A small audio captioner, trained from scratch.
Model: 13.9M parameters, mfcc input, encoder arch conformer, encoder norm layernorm, encoder activation squared_relu, encoder moe expert_choice, encoder num experts 4, encoder layers 8, encoder width 192, decoder width 192, decoder layers 12, decoder activation swiglu.
Training: soap at rate 0.0019, 5900 steps, batches of 64.
Data: trained on synthesised sound scenes: up to three everyday sounds over a background, 26041 training examples, 14.5 epochs.
Rows from block 3 of the audio encoder of a small audio captioner, named by matrix and row number. Rows with one number belong to one neuron. Each number is 50 + 12 x the weight over its row's rms, rounded and kept within 0 to 99. All counts start at 0.
After each neuron's rows are labels from the 100 clips, of 14976, where the neuron reaches its highest value: "top examples" is what is common among them. Only what is clearly more common there than usual is listed. The data: synthesised sound scenes: up to three everyday sounds over a background. In brackets: how many of the 100, against the usual share in percent.
# fc1: first MLP up (encoder.blocks.3.ff1.fc1.weight, 768x192), inputs 0-95
# fc2: first MLP down (encoder.blocks.3.ff1.fc2.weight, 192x768, transposed), outputs 0-95

fc1.51:56 56 36 37 46 59 69 55 41 54 37 57 65 57 50 30 52 48 46 76 47 68 33 49 36 83 45 55 44 51 61 56 38 36 41 56 30 41 34 65 66 27 39 37 45 49 66 43 48 31 35 54 56 64 46 58 37 37 59 67 41 22 31 32 33 54 48 56 53 49 25 51 49 55 57 51 53 43 45 57 39 33 57 69 26 84 67 30 40 30 42 49 57 64 47 48
fc2.51:43 44 70 57 43 40 40 40 55 59 41 74 61 49 68 50 49 33 49 61 94 39 43 56 41 43 70 42 40 46 58 38 54 37 49 59 82 68 47 62 55 33 36 51 37 55 44 43 55 57 48 49 68 56 58 77 45 34 53 55 50 35 63 47 42 61 51 67 74 68 38 56 28 49 68 40 47 38 28 41 40 35 64 54 58 38 52 55 56 57 26 44 50 45 48 44
top examples: water drop (69 vs 5.3); first sound: water drop (36 vs 2.7)

fc1.645:62 59 51 65 31 59 53 69 46 35 64 58 60 56 37 32 25 34 61 49 49 57 51 46 57 42 59 86 45 51 60 61 75 36 53 56 40 55 41 51 43 64 36 65 65 40 51 61 63 32 38 47 77 40 56 39 37 44 35 41 56 55 42 48 55 63 50 49 53 60 44 40 33 65 59 62 82 29 64 70 37 57 49 76 64 42 54 61 65 53 28 63 33 25 55 38
fc2.645:64 43 52 48 62 46 54 40 35 52 70 76 72 31 53 20 47 35 54 58 54 60 47 42 56 59 45 54 46 29 42 49 40 57 37 54 58 47 54 71 50 54 47 47 61 47 66 63 64 36 32 42 76 46 83 51 55 44 58 65 75 30 64 24 54 58 38 72 70 63 40 47 40 57 57 43 44 59 55 63 59 55 50 48 69 35 52 58 53 47 50 57 54 67 72 58
top examples: hammering (100 vs 5.3); first sound: hammering (57 vs 2.6)

fc1.214:32 48 64 63 45 66 53 71 44 43 50 44 61 57 45 88 43 37 56 44 47 54 58 71 60 47 46 52 56 38 48 34 52 57 83 70 40 56 47 49 57 41 55 42 51 41 44 52 60 61 58 46 53 55 64 59 73 49 77 40 36 43 56 69 69 33 62 40 44 59 37 59 81 65 51 52 66 62 48 57 34 31 34 35 42 53 43 56 49 54 40 60 49 50 36 68
fc2.214:33 64 59 26 68 42 38 54 47 48 42 43 42 76 60 70 43 52 59 44 32 50 66 40 49 22 46 69 42 61 54 51 58 58 53 46 53 66 41 46 63 59 53 48 73 45 32 62 50 63 35 61 38 45 47 29 53 24 46 56 53 44 52 49 55 15 26 45 38 55 43 68 55 49 55 38 46 47 23 69 47 37 33 41 62 60 47 45 61 65 46 47 51 38 53 37
top examples: barking (100 vs 5.5); first sound: barking (70 vs 2.7); background: none (47 vs 22.3)

fc1.39:43 39 49 58 72 47 26 40 41 52 52 53 30 66 36 40 29 48 36 63 33 49 70 50 44 57 49 48 72 46 69 53 46 45 29 68 35 59 47 64 68 58 58 29 44 24 49 69 41 54 34 59 67 59 44 42 26 76 43 43 34 52 46 51 37 47 50 34 36 43 51 46 67 46 42 59 35 39 44 47 41 49 42 45 55 68 59 51 12 44 39 45 54 67 28 58
fc2.39:53 65 64 58 50 63 32 49 37 52 71 50 21 49 44 60 45 54 53 67 36 54 57 64 57 36 49 68 32 54 45 52 71 62 49 52 71 65 42 45 52 25 64 46 56 50 50 33 69 41 51 36 27 26 59 46 24 48 37 59 55 29 66 56 64 44 48 54 32 48 48 82 58 49 60 50 56 37 33 59 62 59 51 50 59 30 32 43 39 61 27 58 32 47 69 41
top examples: frog croaking (51 vs 5.4); first sound: frog croaking (32 vs 2.6)

fc1.523:47 40 52 39 33 29 70 32 55 47 73 46 63 35 76 33 50 24 48 51 38 26 44 27 69 50 49 46 44 47 66 67 50 32 50 44 65 62 46 64 49 58 42 42 65 31 62 29 48 72 49 36 44 39 45 15 49 46 55 45 58 46 60 53 56 62 54 58 31 55 29 37 46 38 50 46 52 40 73 74 41 40 47 68 50 35 51 49 18 73 23 50 38 60 62 38
fc2.523:55 52 63 55 38 42 67 44 61 50 39 63 58 42 57 44 44 51 67 59 46 73 31 53 52 60 51 59 33 77 48 51 60 36 29 54 42 83 47 54 12 54 44 38 58 38 58 61 67 61 32 45 39 51 18 47 73 66 27 52 67 44 51 44 45 42 40 49 69 34 42 55 33 55 48 44 42 55 66 51 36 56 71 49 47 45 49 39 48 65 51 37 71 57 52 34
top examples: meowing (97 vs 4.9); first sound: meowing (64 vs 2.3)

fc1.343:50 47 47 61 50 61 44 46 40 38 45 51 63 56 51 71 62 29 43 51 55 47 52 50 61 35 52 50 47 54 50 54 42 56 65 54 73 79 46 44 65 52 40 52 44 38 51 31 31 64 58 33 50 78 53 34 50 49 39 41 50 64 56 52 41 63 50 59 40 39 59 40 59 31 70 57 67 63 55 58 50 52 75 49 66 37 49 28 45 37 55 60 62 60 36 56
fc2.343:49 52 33 46 38 55 32 47 33 50 35 48 62 43 45 45 56 39 38 36 43 62 59 39 48 34 56 49 23 53 66 94 63 42 53 39 65 51 49 49 62 38 46 59 75 57 43 50 48 46 46 43 42 38 49 50 38 46 49 51 50 50 76 54 31 46 43 59 45 53 33 56 43 53 42 30 48 45 47 47 40 66 47 74 58 49 71 66 50 55 25 36 40 40 40 41
top examples: meowing (81 vs 4.9); first sound: meowing (40 vs 2.3)

fc1.470:58 58 50 36 42 43 60 66 44 50 65 53 40 35 55 58 42 40 43 33 21 52 53 55 34 52 76 60 76 50 52 72 54 57 64 40 38 52 43 41 72 58 53 60 33 17 68 64 42 53 56 67 55 54 55 57 54 52 63 57 62 42 60 40 54 67 57 42 53 62 60 61 45 56 37 51 44 57 28 43 75 32 40 33 45 39 63 61 60 57 50 55 50 67 63 77
fc2.470:64 50 65 71 26 40 56 59 52 40 60 51 31 31 35 50 56 49 42 56 57 57 69 26 43 57 51 46 60 65 47 63 56 49 46 23 44 49 43 84 48 56 53 34 56 56 27 48 34 60 43 33 71 59 34 47 45 45 71 54 46 47 40 52 44 42 66 34 55 71 41 37 63 48 54 43 74 57 50 50 58 66 30 42 53 58 57 44 45 44 58 53 59 82 56 48
top examples: stream (100 vs 5.6)

fc1.357:53 66 49 49 64 46 44 56 67 58 56 48 50 46 40 34 72 52 36 76 61 35 49 55 66 41 60 48 65 37 57 45 65 33 48 39 39 65 40 45 54 40 57 33 22 59 46 55 38 46 77 70 46 52 47 37 54 41 72 33 46 54 71 33 61 60 33 60 63 53 51 45 63 45 47 65 45 42 29 66 45 69 42 64 53 52 45 50 57 57 44 69 50 49 45 61
fc2.357:48 80 39 52 41 55 53 26 85 61 53 45 35 50 62 41 84 58 58 31 63 37 78 56 42 65 38 39 46 46 58 55 49 37 36 42 69 62 73 38 43 54 63 41 44 45 71 30 34 50 54 65 56 41 41 42 49 46 39 50 47 66 47 58 44 43 45 39 46 64 37 49 53 42 63 54 52 63 44 52 59 61 56 45 50 73 32 49 44 47 33 42 55 49 62 38
top examples: stream (25 vs 5.6)

fc1.703:33 47 30 51 55 52 57 58 34 53 49 46 66 76 41 38 64 55 46 53 34 65 63 61 56 58 61 72 56 30 42 46 78 57 40 49 30 68 47 48 69 42 75 53 31 37 53 60 38 50 50 37 15 46 40 34 55 61 64 63 55 63 29 35 56 63 61 36 48 69 64 54 44 63 37 52 47 60 31 54 62 54 38 56 60 52 46 44 62 53 64 57 62 72 65 40
fc2.703:58 38 47 56 46 42 54 38 53 59 40 25 48 41 32 44 52 61 59 36 58 33 91 50 26 51 60 53 39 51 70 46 64 36 23 31 52 42 26 84 65 51 51 42 52 53 48 45 41 54 58 28 50 60 38 45 60 62 55 60 54 31 48 48 43 56 62 47 42 55 43 52 50 56 78 44 62 38 51 42 58 63 43 44 68 35 74 43 46 57 46 55 42 62 68 66
top examples: stream (98 vs 5.6)

fc1.458:40 47 34 62 38 43 44 65 49 42 55 49 30 38 40 39 44 37 48 66 38 26 42 52 39 43 78 50 40 69 65 48 19 53 59 23 49 47 37 58 61 48 42 53 52 52 54 35 56 57 52 52 63 68 53 55 68 55 50 63 38 61 50 55 44 48 38 83 28 55 51 46 42 54 64 43 78 46 56 37 54 57 44 57 35 70 36 26 48 52 50 59 56 42 55 44
fc2.458:62 43 40 56 37 44 53 41 30 29 47 23 42 72 26 49 44 66 58 57 54 56 48 59 38 54 52 48 31 49 41 50 42 44 55 55 65 58 49 58 62 53 67 54 53 56 45 57 45 24 76 25 56 51 48 41 53 70 43 63 61 36 52 40 42 46 52 55 26 56 37 40 36 30 55 45 54 32 48 40 44 34 52 60 50 38 51 58 23 62 50 39 50 47 51 45
top examples: clock ticking (100 vs 5.5); reverberation (65 vs 34.6); text has "reverberant" (65 vs 34.6)

fc1.683:47 43 67 41 58 53 63 49 69 63 50 40 42 34 41 39 37 29 48 53 83 51 44 46 62 83 34 47 54 40 63 40 62 44 52 56 48 43 66 64 46 46 33 68 34 28 72 76 34 36 55 40 57 43 60 35 62 39 76 61 42 50 20 61 30 51 58 51 71 44 64 51 48 45 39 64 50 46 63 58 52 66 58 41 56 53 48 53 27 62 59 50 42 42 49 47
fc2.683:70 35 68 55 49 61 38 63 36 49 56 82 52 47 57 47 31 25 53 51 33 41 69 39 53 54 52 66 54 51 33 58 34 54 40 59 41 56 60 69 51 54 43 57 41 43 76 52 44 30 48 43 48 39 52 52 58 65 69 60 52 57 70 41 48 50 41 37 47 44 66 51 52 49 25 35 28 60 66 63 73 33 50 30 53 47 55 46 68 55 63 33 40 66 32 37
top examples: speech (66 vs 5.2); first sound: speech (36 vs 2.7); chatter (33 vs 5.5)

fc1.371:51 64 74 70 60 35 52 44 45 53 60 62 46 64 35 51 50 45 50 47 52 40 67 54 44 25 48 68 53 42 96 41 51 82 68 45 49 57 35 40 69 65 47 37 50 40 53 51 64 57 48 37 48 55 48 37 51 58 59 59 45 67 48 64 38 71 65 58 63 34 52 42 38 31 56 61 44 59 43 52 56 50 43 56 56 67 56 56 65 60 47 52 58 50 29 40
fc2.371:37 36 54 57 66 61 64 58 19 44 48 73 39 72 49 50 47 49 39 48 66 55 48 61 66 52 45 46 50 33 81 61 71 43 49 39 47 39 45 48 56 46 45 54 65 50 46 48 61 49 34 55 48 62 51 36 55 16 49 51 54 53 86 63 53 44 45 39 53 47 40 35 55 54 46 49 34 55 56 55 27 53 41 23 45 69 44 64 41 52 46 55 47 64 29 45
top examples: meowing (82 vs 4.9); background: none (52 vs 22.3); first sound: meowing (46 vs 2.3)

fc1.361:58 31 38 58 49 56 58 34 54 57 62 43 38 46 55 57 42 41 63 47 41 62 86 51 47 43 37 51 58 55 58 62 54 66 49 67 50 58 34 64 77 69 45 52 46 39 42 41 26 75 49 45 44 41 56 76 45 44 57 49 69 43 41 55 68 53 54 37 54 71 60 56 42 61 37 57 74 62 31 51 70 51 30 17 19 51 64 37 53 41 67 62 29 75 51 53
fc2.361:46 37 58 76 35 53 52 37 38 36 56 40 41 52 65 37 38 51 57 62 53 37 70 18 48 61 60 50 56 46 60 63 78 60 51 65 46 43 37 55 64 56 59 67 37 54 44 41 25 36 58 43 57 70 66 34 58 38 54 44 46 43 51 49 52 41 58 48 75 45 65 35 37 57 44 49 63 71 51 59 47 49 54 34 58 43 70 35 67 34 46 40 51 47 28 57
top examples: stream (98 vs 5.6)

fc1.560:46 58 43 65 61 45 45 27 57 30 48 48 38 53 47 70 63 52 65 60 47 43 48 51 43 30 35 46 44 67 27 53 43 31 58 38 33 73 39 32 56 57 28 60 49 35 36 42 69 48 69 67 41 43 35 62 50 59 50 55 63 69 43 42 36 50 48 17 58 56 47 46 60 46 54 49 44 41 69 53 69 31 56 41 49 31 36 57 45 61 43 61 68 48 40 54
fc2.560:53 44 39 46 50 63 45 56 63 50 29 45 36 61 38 48 63 66 46 45 62 63 45 45 49 46 44 39 36 70 61 37 54 61 51 36 44 20 57 73 65 51 55 47 49 23 67 24 33 54 46 55 48 65 45 49 50 54 37 50 41 32 47 50 60 71 66 48 63 59 17 61 57 63 56 45 41 44 55 55 44 69 41 70 60 55 38 43 74 50 46 19 60 42 39 63
top examples: laser zap (33 vs 5.4)

fc1.72:45 53 86 49 68 59 58 62 66 53 71 49 47 54 42 58 53 60 72 43 37 64 48 54 60 51 34 55 57 51 50 39 54 51 66 66 60 43 41 36 32 46 63 74 79 48 79 44 34 28 57 63 57 45 28 56 35 47 47 66 40 57 45 44 41 51 48 61 47 43 50 43 60 33 60 56 38 59 59 45 55 49 49 48 52 44 49 27 50 42 65 82 39 42 61 64
fc2.72:48 54 61 70 55 45 50 55 59 27 47 50 41 60 40 44 54 52 57 60 29 49 68 39 39 71 32 61 30 36 50 46 42 50 40 41 60 55 55 33 59 74 71 47 75 39 52 40 53 52 28 61 46 45 56 61 38 24 41 56 35 69 34 54 38 19 31 76 62 77 55 40 45 47 85 34 45 51 37 58 29 41 46 57 52 55 56 37 40 43 38 66 62 50 52 47
top examples: meowing (56 vs 4.9); beeping (47 vs 5); first sound: meowing (29 vs 2.3)

fc1.615:51 48 49 50 75 47 60 46 47 36 45 42 65 60 33 49 42 41 44 49 57 55 44 45 49 52 61 48 65 50 53 77 56 62 57 52 47 82 24 50 40 62 33 46 50 57 29 39 52 39 42 55 67 38 29 55 33 64 37 44 41 39 68 53 50 70 46 64 56 45 53 78 48 51 42 46 60 71 49 75 50 56 33 58 75 52 52 63 34 66 39 67 40 40 58 50
fc2.615:39 28 56 70 59 35 32 39 24 40 54 62 44 41 68 50 48 42 47 45 46 54 39 41 62 44 55 69 64 38 34 62 50 34 41 59 47 52 47 49 56 50 28 53 64 50 51 43 37 75 61 67 68 38 23 35 47 63 62 32 58 51 52 41 40 59 49 44 42 52 57 54 63 44 51 33 35 51 52 51 32 40 68 26 46 79 51 65 57 45 54 60 46 53 68 62
top examples: laser zap (99 vs 5.4); first sound: laser zap (71 vs 2.7)

fc1.479:43 56 57 36 51 49 65 46 32 32 70 58 58 46 58 53 41 43 76 47 57 61 37 61 50 50 53 58 50 37 50 53 51 53 42 29 61 77 33 66 45 66 27 61 60 24 67 61 59 43 62 54 39 51 37 34 41 68 66 37 40 49 31 87 32 61 47 61 48 65 50 48 57 62 38 48 51 35 61 36 50 50 29 72 45 53 44 65 64 19 48 71 40 62 52 44
fc2.479:45 33 22 43 38 40 37 58 41 55 51 57 37 80 64 39 52 30 56 56 67 43 44 49 45 37 52 37 35 51 48 32 28 64 58 47 49 77 62 54 50 38 58 20 61 55 64 57 54 62 58 55 37 58 57 55 56 74 59 39 48 46 61 35 50 66 63 34 36 38 45 49 61 40 61 68 62 46 70 43 64 57 50 36 59 76 54 67 28 55 45 41 50 54 57 60
top examples: speech (46 vs 5.2); laser zap (43 vs 5.4); first sound: laser zap (34 vs 2.7); first sound: speech (26 vs 2.7)

fc1.512:80 61 47 62 56 42 72 44 47 51 48 34 55 44 44 40 39 41 32 70 59 35 56 45 60 66 70 38 47 58 43 44 37 50 55 50 58 37 72 46 38 48 61 58 59 49 62 58 54 58 52 59 54 45 62 32 07 51 56 46 35 47 41 41 46 54 31 68 41 69 41 42 69 57 69 51 53 42 43 57 35 42 52 44 67 48 87 60 36 77 58 69 51 53 26 39
fc2.512:48 57 76 60 47 58 25 50 37 56 54 56 60 45 39 30 47 30 61 63 57 62 62 38 31 50 57 54 56 61 55 46 43 40 43 77 62 57 46 28 40 51 45 55 26 42 20 59 79 77 49 49 61 43 56 37 35 31 40 56 59 49 41 27 48 43 39 50 50 65 41 38 49 68 52 52 47 45 41 62 24 43 49 54 66 42 37 44 36 56 39 26 60 46 42 65
top examples: frog croaking (89 vs 5.4); first sound: frog croaking (47 vs 2.6)

fc1.585:48 38 34 41 43 45 82 55 55 34 78 55 45 59 58 59 46 45 53 66 54 60 55 55 69 50 60 52 53 27 44 19 56 50 52 63 50 31 57 42 68 30 60 63 33 50 37 58 38 53 52 49 38 47 46 47 35 47 50 34 52 66 44 60 58 46 61 60 27 51 45 46 49 56 35 46 65 59 37 49 65 52 60 37 50 66 46 36 33 41 56 43 51 60 25 65
fc2.585:62 54 47 61 47 40 61 41 53 71 53 51 73 61 51 68 67 48 29 40 56 41 76 37 42 32 71 31 43 38 56 65 68 49 21 33 48 58 31 64 56 54 70 63 45 44 45 35 51 46 61 41 55 46 42 53 68 53 52 71 68 51 24 39 73 39 61 39 52 34 64 52 47 46 59 46 54 61 49 35 47 31 34 42 47 58 63 45 50 47 44 74 43 63 67 50
top examples: stream (42 vs 5.6); fire crackling (29 vs 5.5)

fc1.199:62 55 46 37 54 34 40 50 52 51 66 72 62 43 47 54 53 58 75 41 47 36 37 54 50 45 50 58 52 49 42 54 20 58 44 56 55 48 20 41 54 63 49 59 59 39 56 56 38 48 40 59 32 39 83 52 50 74 81 24 29 64 42 73 48 51 50 33 50 56 72 39 52 51 56 48 50 40 49 44 43 57 46 40 40 43 69 55 50 58 57 47 49 65 48 38
fc2.199:47 22 52 58 39 52 34 70 45 45 53 48 58 63 42 45 47 36 66 19 52 53 54 35 43 71 42 53 57 43 55 40 63 49 35 46 65 56 57 59 79 67 74 34 69 51 46 49 73 42 73 56 48 46 57 32 53 66 60 65 46 32 48 55 59 62 47 50 41 51 50 58 63 49 45 47 58 41 49 49 27 39 40 57 60 45 58 54 60 49 71 48 30 40 45 59
top examples: speech (70 vs 5.2); first sound: speech (47 vs 2.7)

fc1.359:49 39 30 66 42 54 68 56 40 40 60 41 42 61 55 43 53 34 59 44 43 68 64 44 42 55 71 75 50 32 36 49 53 49 52 59 43 52 37 60 45 37 63 48 42 52 49 50 42 43 50 57 34 40 38 33 62 49 57 50 41 44 27 42 68 55 78 47 43 58 52 47 25 64 35 64 30 63 41 59 64 32 40 37 60 49 41 42 36 68 50 47 60 67 49 66
fc2.359:58 39 54 42 51 37 38 32 44 38 46 43 36 43 34 41 68 69 29 42 70 45 72 42 35 44 76 35 47 47 48 38 44 45 49 46 51 51 18 93 60 50 50 36 49 57 49 45 38 52 50 42 52 61 41 42 56 54 70 67 48 47 56 36 54 42 59 41 63 72 32 39 59 42 56 44 47 54 43 51 61 54 34 36 63 47 55 50 68 55 37 60 54 76 50 65
top examples: stream (83 vs 5.6)

fc1.208:42 49 49 53 54 60 42 52 45 72 67 46 44 94 61 41 32 37 44 30 51 26 18 39 56 55 45 52 34 43 77 42 61 50 46 52 60 43 55 52 64 54 52 48 53 34 57 51 49 45 52 78 45 45 56 54 56 63 36 47 49 38 16 56 32 44 34 30 56 45 55 69 52 46 45 68 44 47 56 54 38 44 31 62 84 58 65 50 39 49 65 43 46 49 32 51
fc2.208:45 43 51 46 57 60 41 60 39 56 52 49 50 64 46 44 38 51 52 42 50 29 60 30 55 67 43 59 58 64 70 59 52 50 38 50 38 47 39 48 43 23 45 55 51 31 46 56 64 44 52 58 40 52 60 54 81 39 40 75 69 47 58 28 49 28 19 46 46 28 52 34 43 60 60 60 31 45 51 54 64 46 45 48 57 51 61 50 64 50 71 22 40 57 63 59
top examples: meowing (100 vs 4.9); first sound: meowing (63 vs 2.3)

fc1.413:63 24 57 48 47 31 54 63 25 55 44 44 62 44 49 52 43 46 53 57 40 46 62 49 65 26 49 41 64 40 59 46 44 42 55 50 42 50 55 49 56 44 49 34 44 49 64 51 58 54 43 61 46 62 41 54 48 49 53 47 40 40 43 54 33 41 60 84 26 50 70 40 55 46 31 42 49 54 55 32 64 40 38 43 54 66 42 45 57 63 64 66 58 37 58 30
fc2.413:38 51 63 73 47 45 44 58 46 35 72 37 51 59 47 43 62 61 18 60 39 56 55 47 44 55 35 49 46 68 72 59 50 39 51 66 63 60 55 50 54 56 49 56 66 30 43 23 50 40 56 66 29 48 67 44 42 48 69 70 61 51 28 79 33 45 56 47 62 49 44 59 59 43 54 60 37 51 42 41 51 24 42 42 42 50 41 47 53 36 68 62 49 52 54 50
top examples: speech (49 vs 5.2); chatter (29 vs 5.5)

fc1.376:45 66 72 52 52 51 68 34 47 37 61 48 59 39 63 44 39 72 50 39 48 60 38 51 54 53 60 38 53 40 40 27 58 60 57 66 48 43 57 44 37 62 67 77 69 43 72 36 47 52 45 59 64 37 38 46 48 58 50 54 33 34 70 66 54 61 54 61 42 46 56 61 44 44 46 55 54 54 50 51 53 77 55 34 47 61 53 52 50 36 62 66 46 52 89 44
fc2.376:69 67 59 67 38 52 45 52 45 41 50 65 26 59 45 24 64 65 57 51 66 58 51 28 54 26 46 61 60 49 42 47 60 55 51 64 39 39 46 40 42 63 57 54 57 30 76 78 35 61 37 48 70 42 55 40 33 35 48 47 51 50 42 55 55 50 61 69 49 55 49 56 61 37 66 31 41 51 46 55 37 49 50 42 54 36 43 42 49 49 45 61 62 62 61 34
top examples: meowing (97 vs 4.9); first sound: meowing (47 vs 2.3)

fc1.346:35 62 59 54 44 84 52 55 41 48 53 43 45 49 44 62 55 36 48 69 31 58 31 63 46 60 58 55 47 33 46 48 39 55 57 39 37 64 52 44 51 47 49 56 53 44 19 55 35 71 50 54 38 55 58 55 59 44 42 48 27 56 61 54 54 54 57 76 42 37 34 69 48 54 67 63 68 53 50 53 48 55 36 43 33 61 55 56 43 47 47 55 47 63 62 53
fc2.346:64 51 18 82 40 39 46 69 46 28 69 34 44 51 39 51 32 63 48 61 39 69 41 45 46 61 30 53 43 58 48 69 43 42 41 48 65 48 45 51 43 50 59 50 81 46 35 43 40 50 33 43 44 57 49 65 29 73 64 69 58 37 48 41 62 41 45 36 48 28 33 31 54 57 53 36 56 30 26 22 49 43 60 44 65 52 36 56 46 68 59 74 44 55 56 70
top examples: clock ticking (99 vs 5.5); reverberation (92 vs 34.6); text has "reverberant" (92 vs 34.6)

fc1.165:50 30 61 51 34 43 51 41 66 47 49 49 36 63 45 52 40 38 28 55 77 49 43 55 62 45 46 40 77 52 73 59 44 25 45 69 41 57 35 45 50 58 46 68 28 47 58 50 48 51 72 42 39 43 47 34 30 50 88 73 50 52 67 51 43 38 61 29 53 42 47 52 48 74 60 32 49 45 68 51 62 44 51 41 51 26 66 60 54 35 49 54 47 64 52 41
fc2.165:39 41 73 30 54 54 76 56 42 40 78 53 52 41 56 29 59 38 55 48 49 55 38 54 54 71 57 59 27 48 37 38 37 52 53 53 46 58 68 75 51 63 45 56 42 42 61 51 47 56 34 44 38 56 64 54 49 65 40 53 80 46 68 63 66 49 38 58 52 56 65 48 46 40 40 61 38 37 44 55 83 23 52 39 59 61 36 41 45 40 50 44 50 75 33 58
top examples: speech (63 vs 5.2); laughter (34 vs 5.7); first sound: speech (30 vs 2.7)

fc1.438:57 53 45 64 33 66 51 61 30 43 53 35 63 64 59 47 34 58 26 59 31 50 44 52 51 50 30 41 60 39 51 55 59 47 67 39 38 72 65 73 43 55 61 48 56 55 51 70 49 38 41 41 46 62 58 79 31 48 38 49 53 51 60 56 47 46 44 53 42 44 45 47 49 63 58 58 55 34 55 41 46 43 45 68 62 48 34 46 63 44 46 51 38 45 46 52
fc2.438:31 53 56 52 63 45 41 49 37 53 59 61 65 56 47 49 45 55 56 69 53 39 25 49 51 41 58 67 35 38 63 58 22 60 43 65 51 46 37 60 59 52 46 44 49 64 78 54 59 56 51 37 66 63 65 65 25 40 51 62 69 28 55 39 61 48 38 51 50 53 41 34 33 43 56 49 49 24 47 61 47 59 55 53 60 67 63 37 51 44 45 71 45 60 61 53
top examples: hammering (92 vs 5.3); first sound: hammering (47 vs 2.6)

fc1.2:64 50 50 49 48 64 64 69 43 58 64 47 50 74 42 48 36 48 50 72 45 57 53 62 44 57 37 47 55 66 52 43 35 30 42 32 46 66 58 70 57 30 55 50 50 57 41 56 58 34 43 57 73 46 61 45 54 43 53 48 49 64 30 38 69 44 57 48 52 51 47 37 50 76 45 38 65 54 39 73 64 19 53 53 76 48 38 37 48 63 42 56 43 50 55 63
fc2.2:58 34 64 59 39 57 56 58 31 65 41 65 75 39 41 50 42 30 61 59 65 60 42 47 39 49 50 57 73 52 45 54 52 32 47 43 48 50 56 51 46 42 48 58 61 60 34 52 42 50 52 39 38 51 78 63 50 44 51 70 55 27 39 43 39 60 36 53 58 41 41 58 25 39 65 61 52 30 50 54 55 36 62 34 45 58 71 52 58 67 39 61 44 41 44 62
top examples: hammering (61 vs 5.3); coin spinning (43 vs 4.9); first sound: hammering (31 vs 2.6)

fc1.667:61 46 58 36 75 52 46 71 45 40 38 54 46 52 69 50 37 50 65 28 42 48 43 64 52 64 51 61 65 50 52 43 51 57 73 50 49 48 51 59 53 53 27 94 71 57 42 59 47 52 77 62 55 36 82 49 49 72 52 61 47 33 74 56 63 47 55 32 60 52 24 61 68 69 51 54 52 46 50 65 52 29 33 47 42 43 51 51 67 50 63 41 49 37 47 46
fc2.667:51 84 54 41 54 19 50 45 36 54 47 48 53 47 50 62 64 61 65 42 54 52 53 46 56 44 37 48 47 57 52 49 62 34 56 65 43 65 37 46 49 67 81 47 44 56 40 56 72 55 33 53 50 49 38 26 40 40 66 53 62 34 55 42 60 26 32 51 40 62 37 54 75 48 45 47 41 49 36 54 59 50 46 43 62 57 47 53 47 53 42 40 58 36 61 50
top examples: barking (100 vs 5.5); first sound: barking (53 vs 2.7)

fc1.539:64 57 49 45 55 37 50 34 40 56 38 71 61 66 27 41 59 40 58 32 39 42 42 79 51 61 51 66 64 70 55 56 65 28 55 50 32 65 29 62 61 61 47 44 44 69 48 40 63 68 52 36 58 28 55 51 45 47 72 65 33 45 37 57 51 38 44 34 29 41 64 35 44 52 42 46 54 52 70 45 46 57 42 52 42 41 49 54 74 50 44 52 61 65 58 36
fc2.539:38 66 44 48 60 59 40 54 39 55 55 46 50 54 63 64 50 43 52 39 55 48 49 21 24 39 21 54 46 49 44 60 57 53 48 50 64 50 57 47 55 45 35 52 66 48 30 55 47 67 38 56 45 27 51 52 47 39 50 53 23 34 52 33 08 23 55 65 55 46 43 48 56 50 54 51 46 53 50 45 64 57 62 55 68 57 30 62 65 47 58 46 26 47 53 42
top examples: stream (38 vs 5.6); water drop (25 vs 5.3)

fc1.575:41 51 59 47 74 52 65 37 61 39 62 49 59 52 62 49 51 48 37 69 20 49 66 79 47 38 41 56 36 33 45 38 38 50 55 52 43 39 46 57 59 52 42 69 43 66 50 39 68 68 53 59 36 51 24 35 65 72 42 54 42 57 32 55 50 57 52 75 42 61 39 50 47 56 36 65 30 49 41 56 50 74 35 34 64 40 42 46 38 51 50 31 53 56 39 58
fc2.575:38 32 61 36 54 47 52 34 69 35 35 56 67 46 47 42 54 67 66 35 54 42 62 55 47 38 46 51 49 75 45 68 60 41 50 51 53 39 38 71 46 56 41 66 49 60 56 32 79 56 40 43 74 46 52 34 73 63 42 50 39 62 35 63 29 52 48 44 28 46 48 59 75 55 56 52 51 60 45 64 42 68 39 42 66 50 76 44 35 36 42 64 34 48 58 49
top examples: water drop (100 vs 5.3); first sound: water drop (56 vs 2.7)

fc1.317:51 32 41 61 58 33 22 62 43 40 63 22 39 38 56 21 46 61 62 76 65 48 47 55 57 51 77 59 62 36 46 25 54 67 50 26 49 49 55 49 61 51 21 52 55 57 74 59 61 45 51 32 42 49 58 28 51 35 58 45 38 46 58 63 45 56 33 55 41 54 60 29 42 57 59 43 65 38 42 58 53 66 41 57 51 35 60 51 37 72 49 49 38 46 59 31
fc2.317:54 51 58 53 57 46 64 41 55 44 41 40 51 42 40 34 53 74 53 40 51 34 59 41 45 60 43 73 53 60 49 59 42 42 27 60 59 56 41 65 70 57 52 50 47 54 26 48 52 33 47 21 35 61 72 62 67 54 34 52 62 32 69 31 20 40 51 42 31 57 35 31 71 58 77 43 62 41 41 72 44 38 45 42 52 55 52 31 35 65 39 36 52 51 55 70
top examples: clock ticking (100 vs 5.5)